Weights of a small image captioner: encoder activation swiglu, 5.7 epochs.
Rows from block 6 of the image encoder of a small image captioner, named by matrix and row number. Rows with one number belong to one neuron. Each number is 128 + 32 x the weight over its row's rms, rounded and kept within 0 to 255. All counts start at 0.
After each neuron's rows are labels from the 100 images, of 14976, where the neuron reaches its largest size: "patch colour" is the nearest of a few named colours to the mean colour under the peak. Only what is clearly more common there than usual is listed. The data: pictures of board games with random positions, seen at a slant. In brackets: how many of the 100.
# gate: MLP gate (encoder.blocks.6.mlp.gate.weight, 256x96), inputs 0-95
# fc1: MLP up (encoder.blocks.6.mlp.fc1.weight, 256x96), inputs 0-95
# fc2: MLP down (encoder.blocks.6.mlp.fc2.weight, 96x256, transposed), outputs 0-95

gate.49 [ 98 120 140  82 156 138 109 133 117 139 121 144 118 168 101 167 183  95 102 128 133 130 135 120 199 143 180 129 141 107 134 176 173 125 102 140 137 119  78 183  70 187 134  48  69  74 119 124 148 117 144 133 112 101 113 117 138  94 117 152 150 191 127 107 141  91 148 129  79 197 184  94 137 182 139 159 166  88 131 120 118 112  92 124 133 149 108 143 167 115  93 198 108 161 102 181]
fc1.49 [121 158 126 150 121 111 166  98 159 110 110 147 121 103 138 142 173 140 199 165 120 137 144  94  88 137  55  70 186 116 145 132 167 135 138 162 129  84 119 141 207 147 199  52  97 197 151 166 135 106 160 153 132 127 166 145  82  98 182 120  96 125 150 153 134 151 168 129  83 160 148 137 138 121 134  95 112 114 156 174  74 101 100 154 112  56 137 122 102 142 169 150 132 130 116 116]
fc2.49 [ 55 128 139 133 160 146 134 108 110 122 106 155 151 126 120 145 101 147 144 145  93 160 133 101 162  99 112 150 114  61 134 185  88 148 138 123 132 201 176 136 115 143 156  91 169 124 115 148 116 155 108 162 146 113 142  96 180  78 156  74  78 133 111 134 129 107 115 122 167  56 130  90 124 137 152 140 140 183 125  93 136  80 130 128 114 125 219  67  83 140  65 132  96 207 121 104]
patch colour: pink (38)

gate.207 [ 87 116 113 185 104 148 171 127 161 116 146 128 121 112 164  51 126 161  72 110 178 116 138 122 125 148  96  94 143  93 124 100 104 141 147 153 104  99 185 111 137 146 105  96 146  39 154 101 185  48 113 118 159  71  80 145 103 164 157 134 106 145 140 120 105  40 147 148 162 100  83 139 106 131 131 123 116 133 124 125 121 121 159 142 119 138 131 156 133 136 141 124 123 144 146 243]
fc1.207 [ 72  82 159 149 111 102 102 123 140 155  62 148 133 110 125  92  87 133 118 217  97 117  87  55  91 116 179 112 127 180 122 113  74 125  75 111 173 166  95 100 149 123 105 142 117 129  85 105 168 117 170 158 113 171 160  55  93 115 116  55 173 119 174 143 150 143 123 134 146 172 119 119 111 112 140 157 105 181 115 158 124 145 127 144 122 169 121 125 175 101 103 155 107 116  89 100]
fc2.207 [139 102  98 157 109 122 132 114  99 145 137 160  46  78 112 153 151  77 106 131 136 137 147  98 195 162 104 175 109 188 180 173 161 139 128 101 124  95 163 135 103 115 122 148  88 114 174 160  96 145 207 119 109 130 121 129  90 127  74  69 154 151 105 153 133 144 121 216 132  84 169 118 188  63 123 148 109 121  88 107 162 129 122 114 137 103 165  84 147  86 123 141 152 155 122 144]
patch colour: blue (50)

gate.104 [153 106  55 101 169 173 145 144 109 137 113 125 107 196 109 141  69 151 121 123 135 135 144 112 122 126  98 169  89 154 159 136 106 162 115  92 101 181 114  91 114 159 132 136 139  41  84 157 186 143 149 123 190 115 132 132 135  93 150 182 108  70 141 125 130 157 106 141 168 131 126  62 137 120 141 154 137  69 149 124 130 110 105  68  96  78 133 131 186 117  73 152  66 104  85 127]
fc1.104 [155 132 169 175 104 153 120 139  94 131 181 140  71 128 140 127 138 136 175 102 169 108 143 162  71 170 110 174 103  97  80 105  89 126  50  59 159 143 136 126 117 142 100  55 161  66 167 126 146 160 121 117 165 142 124 128 147 103  86  82 106 114 100 117 163  93 146 152 182 105 127 130 125 140 148 131  74 153 118 142  69 138  84 126  66  95 153 168 144 182 153 133 149 173 124 148]
fc2.104 [150 131 104  87 142 143 131 198 149 127 106 140  82 116  65  67 160 118 106 161 103  66 105 118 132 113 147 145 207 162 109 105 118 125 160 155 164 160 164 121 117 117 128 169 154 187 148 108 182 169 171 166 131 138  74  93 136 112 137 186 118  80 175 113 125 148 161 116 141 191 136 116 131  94  49 189 166 148 122 118 109 177 140 106 145 157 116 134 150 156 140  83 111 107 122 159]
patch colour: grey (72)

gate.210 [177 124 127 130 158  92 103 183 117 127 142 127 162 146 164  87 106 173 173  99 118 155 188 122 133 104 107 234 132 114 147 107 127  83 107 163  88 129 114  85 194 146 160 219 130  92 121 109 152 167 119 123 122 103 140 153 114  95 136  84 147 108 154  88 105 169 126 137 137  91 107 181 161 117 184 126  97  82 152 158 107  94 119 151 185  95 156 135 105 158 103  94 126 116 177 116]
fc1.210 [ 57  77 107 158 133 108  83 155 152 157 123 149 150 146 141 171 166 155 156 117 124 189 165 116 103 118 180 161 161 115 131 122 119 116  96  58 108 103 103 126 107 160 156 178  54  74  85 178  98 144 164 116 130 107 142 127 155  73 132 129 123 152  95  82 107 122  89 125 120  98  68  98 170 112 146 148 135  86 117 125 134  96 137 127  71 143 136 145  88 138 103  91 141 133 196 200]
fc2.210 [148 155 106 142 143 168 128  94 115  94 126 102  94 114 146 136 110 121 155 118 203 111 179 139 123 164 157 135 107 142 176 166  66 100 115 187 100 124  80 149 133 160 149  58 174 139 150 106 112 132 115  94 144 128 156 127 131 131 124 143  93 167  63 141 119 144  63 143 116 114 133 142 120  84  76  89 121 193 115  60 131 173 181 104 105 107 125 121  69 135 149 117 114 139 228 150]
patch colour: green (35)

gate.65 [192 100  99  65 170 122  89 126 145 148 118 137 112 117 104 146 156 163 111 170  97 121 125 122 176 117 130 140 129  95 106 130  87 160 151 118  91 149 182 150 161 175 170 159 136 117 148  91 221 142 173 139 136 133 170 109 175 133 165  88  82  93 153 119 119 133 225 154  92 168 141 143 120 117 137 166  76 102 131 123 119 120 128 179 183 120 137 155 190  94 170 119 112 106 169 111]
fc1.65 [124 105 124 216 165 112 147 155 158 102 153 102  83 134 116 140 170 140 170 146 183 174  72  70 156 133 101 108 133 132 115  55  81 132 133 112 163 142 124  95 140 109 180 119 130 115 101 108 140  98 153 108 129 167 139  70 184 112  79 155 137 148 106 156 105 126 193 116 163 121  93 143 120  80  93 109 166 135  97 147 167  84 110 144 105 118 117 134 154 136 136 212  94 180  87 164]
fc2.65 [120 102 110 177 165 159 148 118 121 122 126 132 112 127 172  82 110 160 162 137 159 206 121 117 105 134 108  70 100 168  96 114 123 150 140 156 174  87 148 178 153 110  84 134 155  65 118 126 117 145 143 125 186 137 168 182 123 171  79 131 121 122 107 144 126 118  94 118 160 106 159 134 119 159 174  87  81 179 105 148 172 122 131  91 120 106 145 202  93 181 221 113 115 137 178 154]
patch colour: green (33)

gate.62 [168  81 137 138 155 114 148 108  97 132 147 105  74 177  69  81  98  64  77 122 189  46 115 119 158 151  81 121 115 176 134 123 112 139 128 140 117 132 172  88 140  89 139  96 114 201 152 108 135 116  66 128 125 144 116  97 142 116 143 144  79 153  86 127  95 172 133 141 131 111 124 102 152 121 112 140  97 152 196 168 131 115 154 141 158 173 134 103  75 102  58 117  76 139 161 148]
fc1.62 [107 121 103 104 128 113 120  84 141 130 119 121 162 123 108 119 115 170  92 161 110 138  95 156 116 119 139  73 137 130 153 118 171 116 119 133  41 129 147 185 142 118  64  86  57 102 127 142 115 129 109 107  81 151  93 175 178 163  68 152 127  47 156 112 115 151 121 205 157 100 146 122  79 107 118 132 121 153  92 130 118 176 163 161  32 173 138 132 129 121 107  78 124 116 132 102]
fc2.62 [162  33 115 141  75 136 182  95 200 132  97 133 117  81 163  94 117 163 138 148 190  96  91 118 173 104 153 127  98 152 135 162 107 141 130 120  60 147 158 115 138 129 107  88 148 160 103  82 137 110 181 119 103 117 142  97 133 137 149 104 155 120 102 117 171 181 133 140  87 136  60 105 147 116 110 109 150 136 113 128 118 152 161 114 190  89 138 126 127  46 178  75 120 160 153 134]
patch colour: blue (27)

gate.85 [130 128 164 104 146 139  85 119 135 159  77  97 169 124  96 120 136 200  67 116 134  82 114 134 116  85 124  18 160 117 141 156 149 168 151  73 217 153 146 106 133 136 103 111 139 129 113 174 157 160 140 160  90  76 147 110 104 189 130 159 155  95 156 126 104 125 114  94  95 129 128 133 143 106 158 116 174 176 181 112  90 194  99 136 104 127 153 124 144 107  80 117 140 120 150 149]
fc1.85 [147 101 135 121 151 157 123  97 159 173  76 141 134 196  51 156 119  72 181 119 103 124 153  78 112 178 124 183 102 153  89 121  87 230 210 147 101 144  99 152 111  86 100 115 143 128 138 104 133 141 134 150 170 127 105  90 102 114 111 131 103 101 156 134  92  71 125 107 111  94 147 110 124 112 148 110 145 192 100 132 128 105 140 181 139 135 157 167 125 131  91  70 116  99 154 126]
fc2.85 [ 96 120  96 135 142 138 131 155  90 131 150 156  68 133 100 103 136 114 115 152 129 113 158 136  41 160 126 148 149 158 183 174 171 104  97 117 128 156 150 120  97  96  99 127 145  88 123  98 115 124 158 135  91 153  95 199 132 115  59 196 102 165  99  94 102 123  56 182 161  99 162  95 125 192 133  84 125 120 140 112 114 114 124 197 117 115  76 132  96 198 153 112 123 107 112  96]
patch colour: green (57)

gate.27 [108 109 152 138 120 140 138 101 162 189 141 118 105 106 131 152 121 140 163 160 132 151 140 111 157 138 199 171 130 166 130  97 111  82 192 108 125  66 117 150 141  99 113 166  60 137 172 154 137  92 164 142 121  53 153  93 112 135 126 156 125 105 176 161 146  74  76 147 111 148 164  59 161 121 127  84 149  93 154 115 149 240  98 109 140 129 152 143 148 172 132 122  96 126  96 104]
fc1.27 [ 97 198 118 169  73 137 122  98 155 174 138  86 195 101 144  83  82  49  90 135 114 150 129 170 146 141 182 121 156 105 110 153 161  92 107 145 163 116 117 104 179  93 165 106 107 138 152 124  95 127 155 171 133 127 139 105  88 145 114 127 122 174 110 118 167  60 112  84 142 183 136 131 129 163  80 193 124 134 156 133 148 135 126 181 132  85 140  98  81 127 161  78  98 110 117  86]
fc2.27 [146  86 104 120 108 169 115 110 200 141 131 126 152 123  86  57  78 146 140 171 107 184 135 137 176  98 155 166  90  89  87 115  51 141 175 125 116 157 121 141 151 150 149  84 111 150 105 147 200 141 137 157 189 136 128  99 101 126 147 121 111 132 161  98 125 140 148 137 140 141 111 197 129  95  69 137 140 127 127 156 103  99 157 108 182 137 202 207 118 133 136 104  90 130  94 122]
patch colour: grey (74)

gate.248 [123 104 162 162 156 130  91 118 113 103 141 143 116 117 126 108 139 169 149 129 129  71  95  90 120 166 157 171 158  45 161 160 125  84 139  89  74 118  54  92  79 145  62  99 125 121 120 116  98 126 106 107 174 133 155  69 155 119 139 144 168 111 121 113 109 142  81 131  61 185 155  85 108 168 119 141 121  87 130 144 113 110 136 126 167 132  53 139 104 166 159 144  70  81 171 124]
fc1.248 [131 185 188 140  97  92 149 189 172 125 153 142  89  96  98 156  69 154 122 130 103 118 116 109 115 154 165 113 214  65 118 122 169 132 123 112  88 160 197 144 190 126 122 126 140 147 146 127 169 172 132 125 190 176 138 132 135 113 123  90 103 141 147 148 129 114 114 129 136  69 128  61 166 141 130  96  99  70 179 142  47 155 134 104 145 133 123 154 170 107 114 108 125 151 105 118]
fc2.248 [110 152 133 124 157 128 131 116 133 127  85 135 155 134  96  80 114  61 112 144 111 103 159  99 119 168 180 126 174 205 124 142  84  95 130 140 150 113 103 133 115  86 147  83 155 161 128 196  79 128 125 188 162 137  52 119 137  88 104 166 187 118 132 101  66 129 125 121 152 110 107 155  49  92 136 145 179 163 159 123 124 155 120 150 106 184 161 135 141 141  92 134  65 120 162 171]
patch colour: blue (74)

gate.97 [125  63  93 142 163 136 129 149 137 131  98 123 130 105 147 167 142  94  93 148 141 110 195 125 112 138 109 181 145  81 103 150 118  74 103 110 120 150 159 174 141 133 128 157 131 176 158 137 123 107 188 113 148 140 130 219 158  81  74 119 148  95 121 103 175 132  71 132 103 107 232 135 102 145  94 157  42 124 128 126 101 136  91 118 176 165  85  86 120 140 147 141 149 144 127 152]
fc1.97 [165  92 199 199  97 142  73 110 109  94 156 173 181 147 125 130  98  77 167 185 133 134 105 152 105 169 161 172 105  97 144 130 171 111 132 188 126 128 171  99 112 106 133 108 107  60 142 126 112 167 145 130 150 150 143 137 112 158 143  97 136 175  84 113 100 162  44 119 141 140 140 130 170  89  98 135 179 194 170 169 126 153 154 168 118 116 138 178  91 129 141 154 128 135 127 122]
fc2.97 [ 91 114 127 138  72 117 143 140  97 141 137 118  88 147 113 106  84 177 146 150 112 127 149 203 108 157 139 125 126 132 114 152 166 129 152  74 133 127 179  96  25 120  66 148 106  72 118 160 124 114 149 129 133 158 186  91 153 115 162  96 111 174  68 140 110 137 167  90 111 127  98  90 139  98 140 121  99 123 111 163  45 159 101 110  88 115 122 186 100 146 136 132 128  88  55 132]
patch colour: green (27)

gate.46 [107 121 156  85  49  27 113 130  91 101 140 118  91 108  64 160 117 151 142 152 143 105 134 107 124 163 128 134 107 143 123 112  80 133 133 158  90 114 154 160 125 140 167 103 154 118  87  94 133  36 114 120  66 172  80  81 149 153 114 133  78  96 141 107 126 148  94  86 125 104 139 122 116 131 193 139 157  63  96 142 113 150  77 141 116 116 159 113 172 174 134 123 105 150 167 161]
fc1.46 [125 131 170 115 123  77 147  64 135  88 121 105 151 171 138 133 167  91 101 150 115  49 137 114 150 146 117  98  77 114 167  60 159 119 156 124 133 131 157 122 125 136 155 134 143  97 113  83 141  90  80 112 125 141 141 120 160 149 109 108  98 141  97  92 191 144 179 127 119 118 142 212 154 102 100 157 164 129 127 131  74 164 161 125 128 184 105 122 113 201 174  30 112 142 109 142]
fc2.46 [155  94 171 101  62 131 121 114 122 141 123 160 160 163 172 145 100 150 141 101 149  67 178 131 136 138 102 122  99 142 124  93 173 129  79  90 114 108 162 204 126 170  75 126 183 129 113  63 140 102 125 145 108 125 121 166 179 124 110 133 137  94 108 145 158  72 181 116  89 115  82 150 112 185 114  57 172 167 141  91 142 122 127 123 103 139  89 153 101 165  73 146 114 161 146  75]
patch colour: brown (45)

gate.217 [ 91 161 119 135 168  80 108 181 119 139 131  56  96 141 119 156 170 128  66 150  97 195 122 119 146  72 159 156 141 161 137  58 152 179  86 124  93  88 186 109 110  79 161 118 146 103 156 120  99 136 149 182 142 141 105 140 171  93 139 126 112 141 103 183 122 140 184 155 127  84 171 147 128 128 140 115 122 118 136  22 106 124 129 145 160 157 113 148 111 105 123  97 111  74 129 124]
fc1.217 [143 130 132 159 116 174 152  47  89 140 116 144 106  83 159  78 168  88 118 102 132  99 164 154 101 126 136 162  95 124  84 156 107 112 172 111 171 109  88 165  96 104 118 165 125 102  74  56 111 104 101 123 164 110 139 121  79 136 131  98  64  79 158 193 137 117 136 139 110 131  75 192 144 141 124 109  72 130 117 144 181 107 123 122 188 158 116 106 167 135  95 114  62 118 159 132]
fc2.217 [137 117 188 127  94 131 181  99 104 106 113 124 138  73  90 107 120  95  98  74  57  92 166 187  87  95 141  87 123 140  77 161 145 147 141 146 101  99  97 158 159  79 148  82 161 210 120 221 130 109 130  71 130 156 141 141 119 135 126  84 127 173  82  77 148 122 112 143  68 119 189 103 141 117 176 154 130 133 132 142  97 143 130 107 121 136 124 174 131 149 135 123 124 147 145 105]
patch colour: grey (71)

gate.219 [ 91 157  67 160  76 120 128 121 147 194 122 149 151  97 167 149  91 133 118 105 111 122 140 145  99 134 109 160  51 150 141  98 101 165  80 148  72 104 193 120 142 154 143 183  67 140 196 130 117 101 156 115 115 137 157 122 162 117 160 154 153 119 126 132  75 146 159 139 132 152 153 166  85 167  89  73 149 164 216 113  97  74  89 122 106  83 130 162 117  98 140 125 117 144 143 116]
fc1.219 [134 113 101  92 132  81 145 191  87 113 135  98 144 139 100 109 165  90 117 150 172 127 118 146 115  93 130  86 106 132 125 126 173 100 128 165 106 132  63 120  75  76 174 151 141 181 137 137 102 167  63 132 122 192  98 112 145 202 152 112  86  81 155 149 103  95 136 125  89 103 199 110 132 126  49 154 146 180 189 137 119 149 171 153 179 108  93 110 125 145 126 115 120 139 157 146]
fc2.219 [157 140 174 133 112 108  75 133 106 116  80 148 115 156  96 129 120 177 176 136 118 171 138 146  78 158 138 204 126 170  85 121 103  98  77 144 203 119  60 123  76 119 136  94 136  56 140 120 114  90 179 120 108 130 104 168 131 126 113  83 107 105 171  88 142 138 106 140 146 126  98 123 137 108 127 122 168 155 181  87 181 103 121 158  50 126 172 114 104 107  94 137 183 143 142 103]
patch colour: pink (39)

gate.3 [135 153  96 144  72 106  94 199 136  93 127 103 163 131 141 120  92 137 136 107 105 101 154 135 171  90  83 124 115  71 105 122 127 141 177  83 185 121 132 145 174 100 158  87 164 111 147 116 144  70  69  83 133 123 128 132 167 168 124 120 119 148 141 160 116 156  98 189 154 193  94 145  88 183 166  86 129 124 165 212 115  74 108 141 136 171 122 113 155 157 135  77 147 126  94 117]
fc1.3 [ 76 110  85  74 147 160 175 118 113 148 160 129 168 114 174  45 141  51 148 157 145 152 154 128 114 199 128  75 143 174 133 101 140 125 126 141 168 128 195  70 108 138 116 128 123 139 151 148 127  67 135 112 117 147 134  89 135 105 145 158 142 118 165 115 159  62 155  88 111  61 104 153 180 102  79 132 109 119 121  95 105 124 172 102  83 131 166 142 130 181 135 145 126 159 122 160]
fc2.3 [105 104  86 126 133  59 130 116  89 117  88 139  87 106 151 160 109 182 118 137 139 121 114 136 170 183 164 170 158  99 104 117 110 179 107 128  97 172 104 113 140 153 153 152 128 139  56 131 149  94  95 115 142 136 172  99 118  86 185 142 182 148 166  42 165 151 159 113 121  98  91 160  99 147 137 107 141 140 188 139 121 105 154 144 170 120 157  70 181 139 168  56 140 171 129 131]
patch colour: green (30)

gate.136 [104 107  98 136  79 160 201 130 165  72 127 206 141 151 122 108 140 140 104 156 118 139 128 143 138 110 180  78 102 163 112 131  74 109 153 128 121 191 103  80 141 135  95 115 138 119 150 186 185 162 121 148  73 101 187 123 111 113 157 135 159 128 190 159  87 114 111 132  84 140 158  92  89 144 172 118 119 108 121 145 124 120 241 103 111 165 120 145 104 140 131 157 119 106  90 113]
fc1.136 [162 136 130 115  90 110 107 113 106 134 131  98 129  49 160 143 156 102 127 112  83  75 169 111 154 109  99 143 172 181 151 149 153 140 144  37 115 141 140 144 131 140 122  70 135 136 174  74  94 119 163 151 106 169 142 160 127 150 119 116 144 115 167 132 105 143 168  68 103 159 138 145  91  76 138 148 136 137 167  88 123 111  76  81 217 119 164 192 135 183  86 153 107  96 126 146]
fc2.136 [ 83 121 149 112 101 115 129 111 140 122  86 119 128 102 113 123 107 115 173 162 134 125 125 106 153 139 164 137 161 151  68 128  84 127 119 119 206  71  61 164 139 123 117 138 125 142 128 140 151 143 133 141 143 128 132 144  97 122 194 155 201  74 180 167 111 157 150 109 183 162 160  78  63 118 101 116 145  43 184 163 108 167  98 106 165 122 119 200 124 169 134 156 120  77 128 123]
patch colour: brown (37)

gate.67 [146 133 129 111  88 153 112  82  95 145 103 125  97 100 138  75 154 193 114  56 113  88 155 153 142 150  99  90 167 182 111 147 174 123 161  93 129 142 132  75 141 123 162 131 165  54 106 100 104  72 161 129 105 131  91 145 169 121 116 111 148 101 130 156 159 144  98  93 106 101 107 126 141  73 118 117 146  71 182 173 159 148 200 100 142 120 112 138 214 147 125 107 116  84 170 140]
fc1.67 [172 140 130 117  94 117 108 133 100 163 104 193 144 156 118 120  47 123  95 115  94 140 147 155  84  99 142 157 121 120 110 107 159 127  76  70 137 129 143 180 147 122 149 150  74 143 110 164 117 153 129 179  88 129 160  98 159  93 107  48 133 104 186 132  90 100 172  95 158 160 108 164 132 161 124 182 130 165 105 129 119 152 146  99 171  32 102  98 135 101 145 107 146 104 161  77]
fc2.67 [151 122  78 111 113  73 114 115 160 137 105  94 138 117 115 191 127 110 157 103 134 146 135 150 154 134 149 158 147 137  68 143 125 119 148  85 111 117 111 123 143 157 154 119  58 157 102  78 180 151  79 117 116 107 144 232 111 164 104 146 104 127 122 110 186 145 153 147 222 134 129  91 152 102 107 209  99 101 111 148  97 108 132  98 149  72 126 157 152  96 138 101 165 170 171 161]
patch colour: blue (52)

gate.150 [120 222  95 145 170 121 143 180  79 106 120 133 123 137  79 129 143 135 176  87 167 109 136 134 105 127 128 154 175 101 141 111 148 133 158 115 137 153 177 171 124 157 132  86  97 209  93 180 113 143 127 112 133 121 152 106  62  45 124  82 113 128 104 146 140 146 112  97 103 105  83 137 182 145 186 100 107 126 116  96 133 151 126 125 154 139 120 148 144  51 130 105 105 178 195 115]
fc1.150 [107  78 140 119 179 113 130 153  92 105 102 117 123 140 129 106 106 136 113 137 142 147  94 112 126 122  54 160 134  90 116 102 118 144 151 137 102 126 100 102 120 147 102 189  85 140 165 117 170 172  70 130 151  97 119  76 177 157 133 158  70 131 120 135 167 129 119 107 145 172 170 102 122 110 148 168 128 115 180 158 140 149  11  99 150 108 146  69  95 148 199 121 156 141  52 107]
fc2.150 [127 118 110 163 120  43 172 154  67 137 147 171 143 133  71 143  94 115 133 101 128  77 107 153 120 103  97 161 165  84 163 108 155 126 130 102 119 120 169 149 125 141  70 169 145 183 100 140  90 132  88 120  82 204 191  93 155 104 121 101 151 130 125 139 144 119 185 123  99 104  96 187 111 123 143 172 139  96  95  92 102 135  64 101 114  75 104 118 102 179  99 125 159 100 109 151]
patch colour: green (26)

gate.246 [ 95 186 181 106  98 109 110 162 129 153 134 136 109 175  80 148  93 110 127 158 142  65  82 123 143 120 181  72 165 134  88 121 135  71 137 101 165 166 160  67 149 104 135 149 112  57 109 137  97 194  82  99 102 129 142  86 145 167 128 116  69 119 150 133 132 146 139 113  97 118 131 133 145  69 129 161 162 118  84 111 133 141 175  90  88 131 152 196 163 116 164 106 120  74 123  92]
fc1.246 [169 127 149 151 126 133  97 101  94 126 180 148 144  66 101 119 112 157 153 165  89 142 166  98 145 150 142 102 133 128  59 102 134  90 128  94 126  64 177 154 126 125 121 120 112 147 125 111 179 132 106  56 136 105 179  66 196 123  95 119 137 100 104 107 106 102 177 229 118 106 143  63  92  77 127 123  83 152  84 116 141 138 139  69 160 120 136 102 115 108 126 160 116 144 169 134]
fc2.246 [149 115  94 113 165  87 156 123 191  95 125 102 183 113 131 141  70 138 130 130  86 122 127 142 126 160 128 131 103 163 138 109 143 127 101  97 152 133 110 125 101  45 118 128 156 153 120 148 108  92 174 121  38 136  80 134 160 132 103 141  93 170 127  67 129 109 132 136 159 161  87 160 132 162 141 135 117 101  71 113 108 121 184 185  93  54 102 159 168 105 145 118  52 130 175  78]
patch colour: pink (36)

gate.7 [ 94 119  85 172 125  75 176 171 100 142 138 129 131 138 137 132 106 108 180 118  74  83 178 141 123  82 134  62  41 177 116 149 134 172 118 127 121 147 159 133 165 171 137 199 150 122 116  81 119 179 168 115 141  42 164 134 164 154 154  92 107 144 111 110  94 142 103 142 129 108 111 158 147 101  97  98 130  88 139 136  74  69 159 171  95 152 115 120 164 126 138 154 125 137  95 103]
fc1.7 [169 141 142 108 192  98 110 149 106 171 147 157 124 129 130 121 216  85 138 179 124  79  68 175  80 138 122  83  89 150  89  82  97 152 141 112  99 143 104 100 172  96  95 139 163 122 132 113 121 135 130 137 154 160  89 200 129 115 175 104 133  86 147 138 155 146 111 156  67 134 182 191 146 151 120 109 180 134  84 114 121 119 116 142 198 103 158 148 111 144 111  88 140  84 148 155]
fc2.7 [114 154  90  61 117  95 181 127  89 139 131  76 137 142 144 129 127 134 138 131 144 183 119  69 182 156 163 163 118  78 126 151 144 141 123 112 154 179  28 131 113 122 147 152  99 111 160 120 145 136  99 120 141 156 109  86 135  84 103 152 105 118 132 102 151 147 185 108 146 162 140  93 124 101  89 215 122  93 113 175 117 126 154 132  87 111 171 108 150 139 184  81 191  86  90  93]
patch colour: green (28)

gate.226 [108  86 212 153 112  83 123  95 135 127 116 134  96 122 117 146  70 111  86  96 144 114 144  50 110 103 104 134 138  85  98 131 125 122 130 181 113  75 112  75 166 133  93 142  93 117 125 117 145 102  64  71 109 170 112 124 146 141 144  90 117 128 205  69 121 127 130 101 103 152 146 145 160 133 122 112  95 104 156 142  84  84 120 161 152  93 226 134 139 101 111 108 192 161 119 139]
fc1.226 [138 119 174 117 162 120 165 114  94 154 150 124 138 121 137 107  50  94 126 114 127 102 136 106 176 110 138 173 187 147 206 110 114 142 136 194 116 121 166  93 105 138 145 141 175 149 144 139 109  72 123 164 151 134 129  96 140 120 165 121 137 138 159 142 145 167 144 141 118  78 159  88  64  67 105  99 112 126 126  62 126  89 152 227 145 109 116  97 114 133  90 153 204 124 143 174]
fc2.226 [117 185 124 136 100  96 148  82 106 175 130 183  86  79  49 155 185 163 106 187 137 108 118  81 129  83 126 173  74 117 175 154 122 125 111 108  72 137 137 122 130 151 103 128 134 159 139 103 123 145 113 141 151 157 117 144 143  98 102  49  93 105 155 126 184 121 118  91  43 112 173 140 122 147 134  96 156 124 135  69 134 159  66 133 156  96 180 116 147 108 129 138 121  98 145 102]
patch colour: pink (41)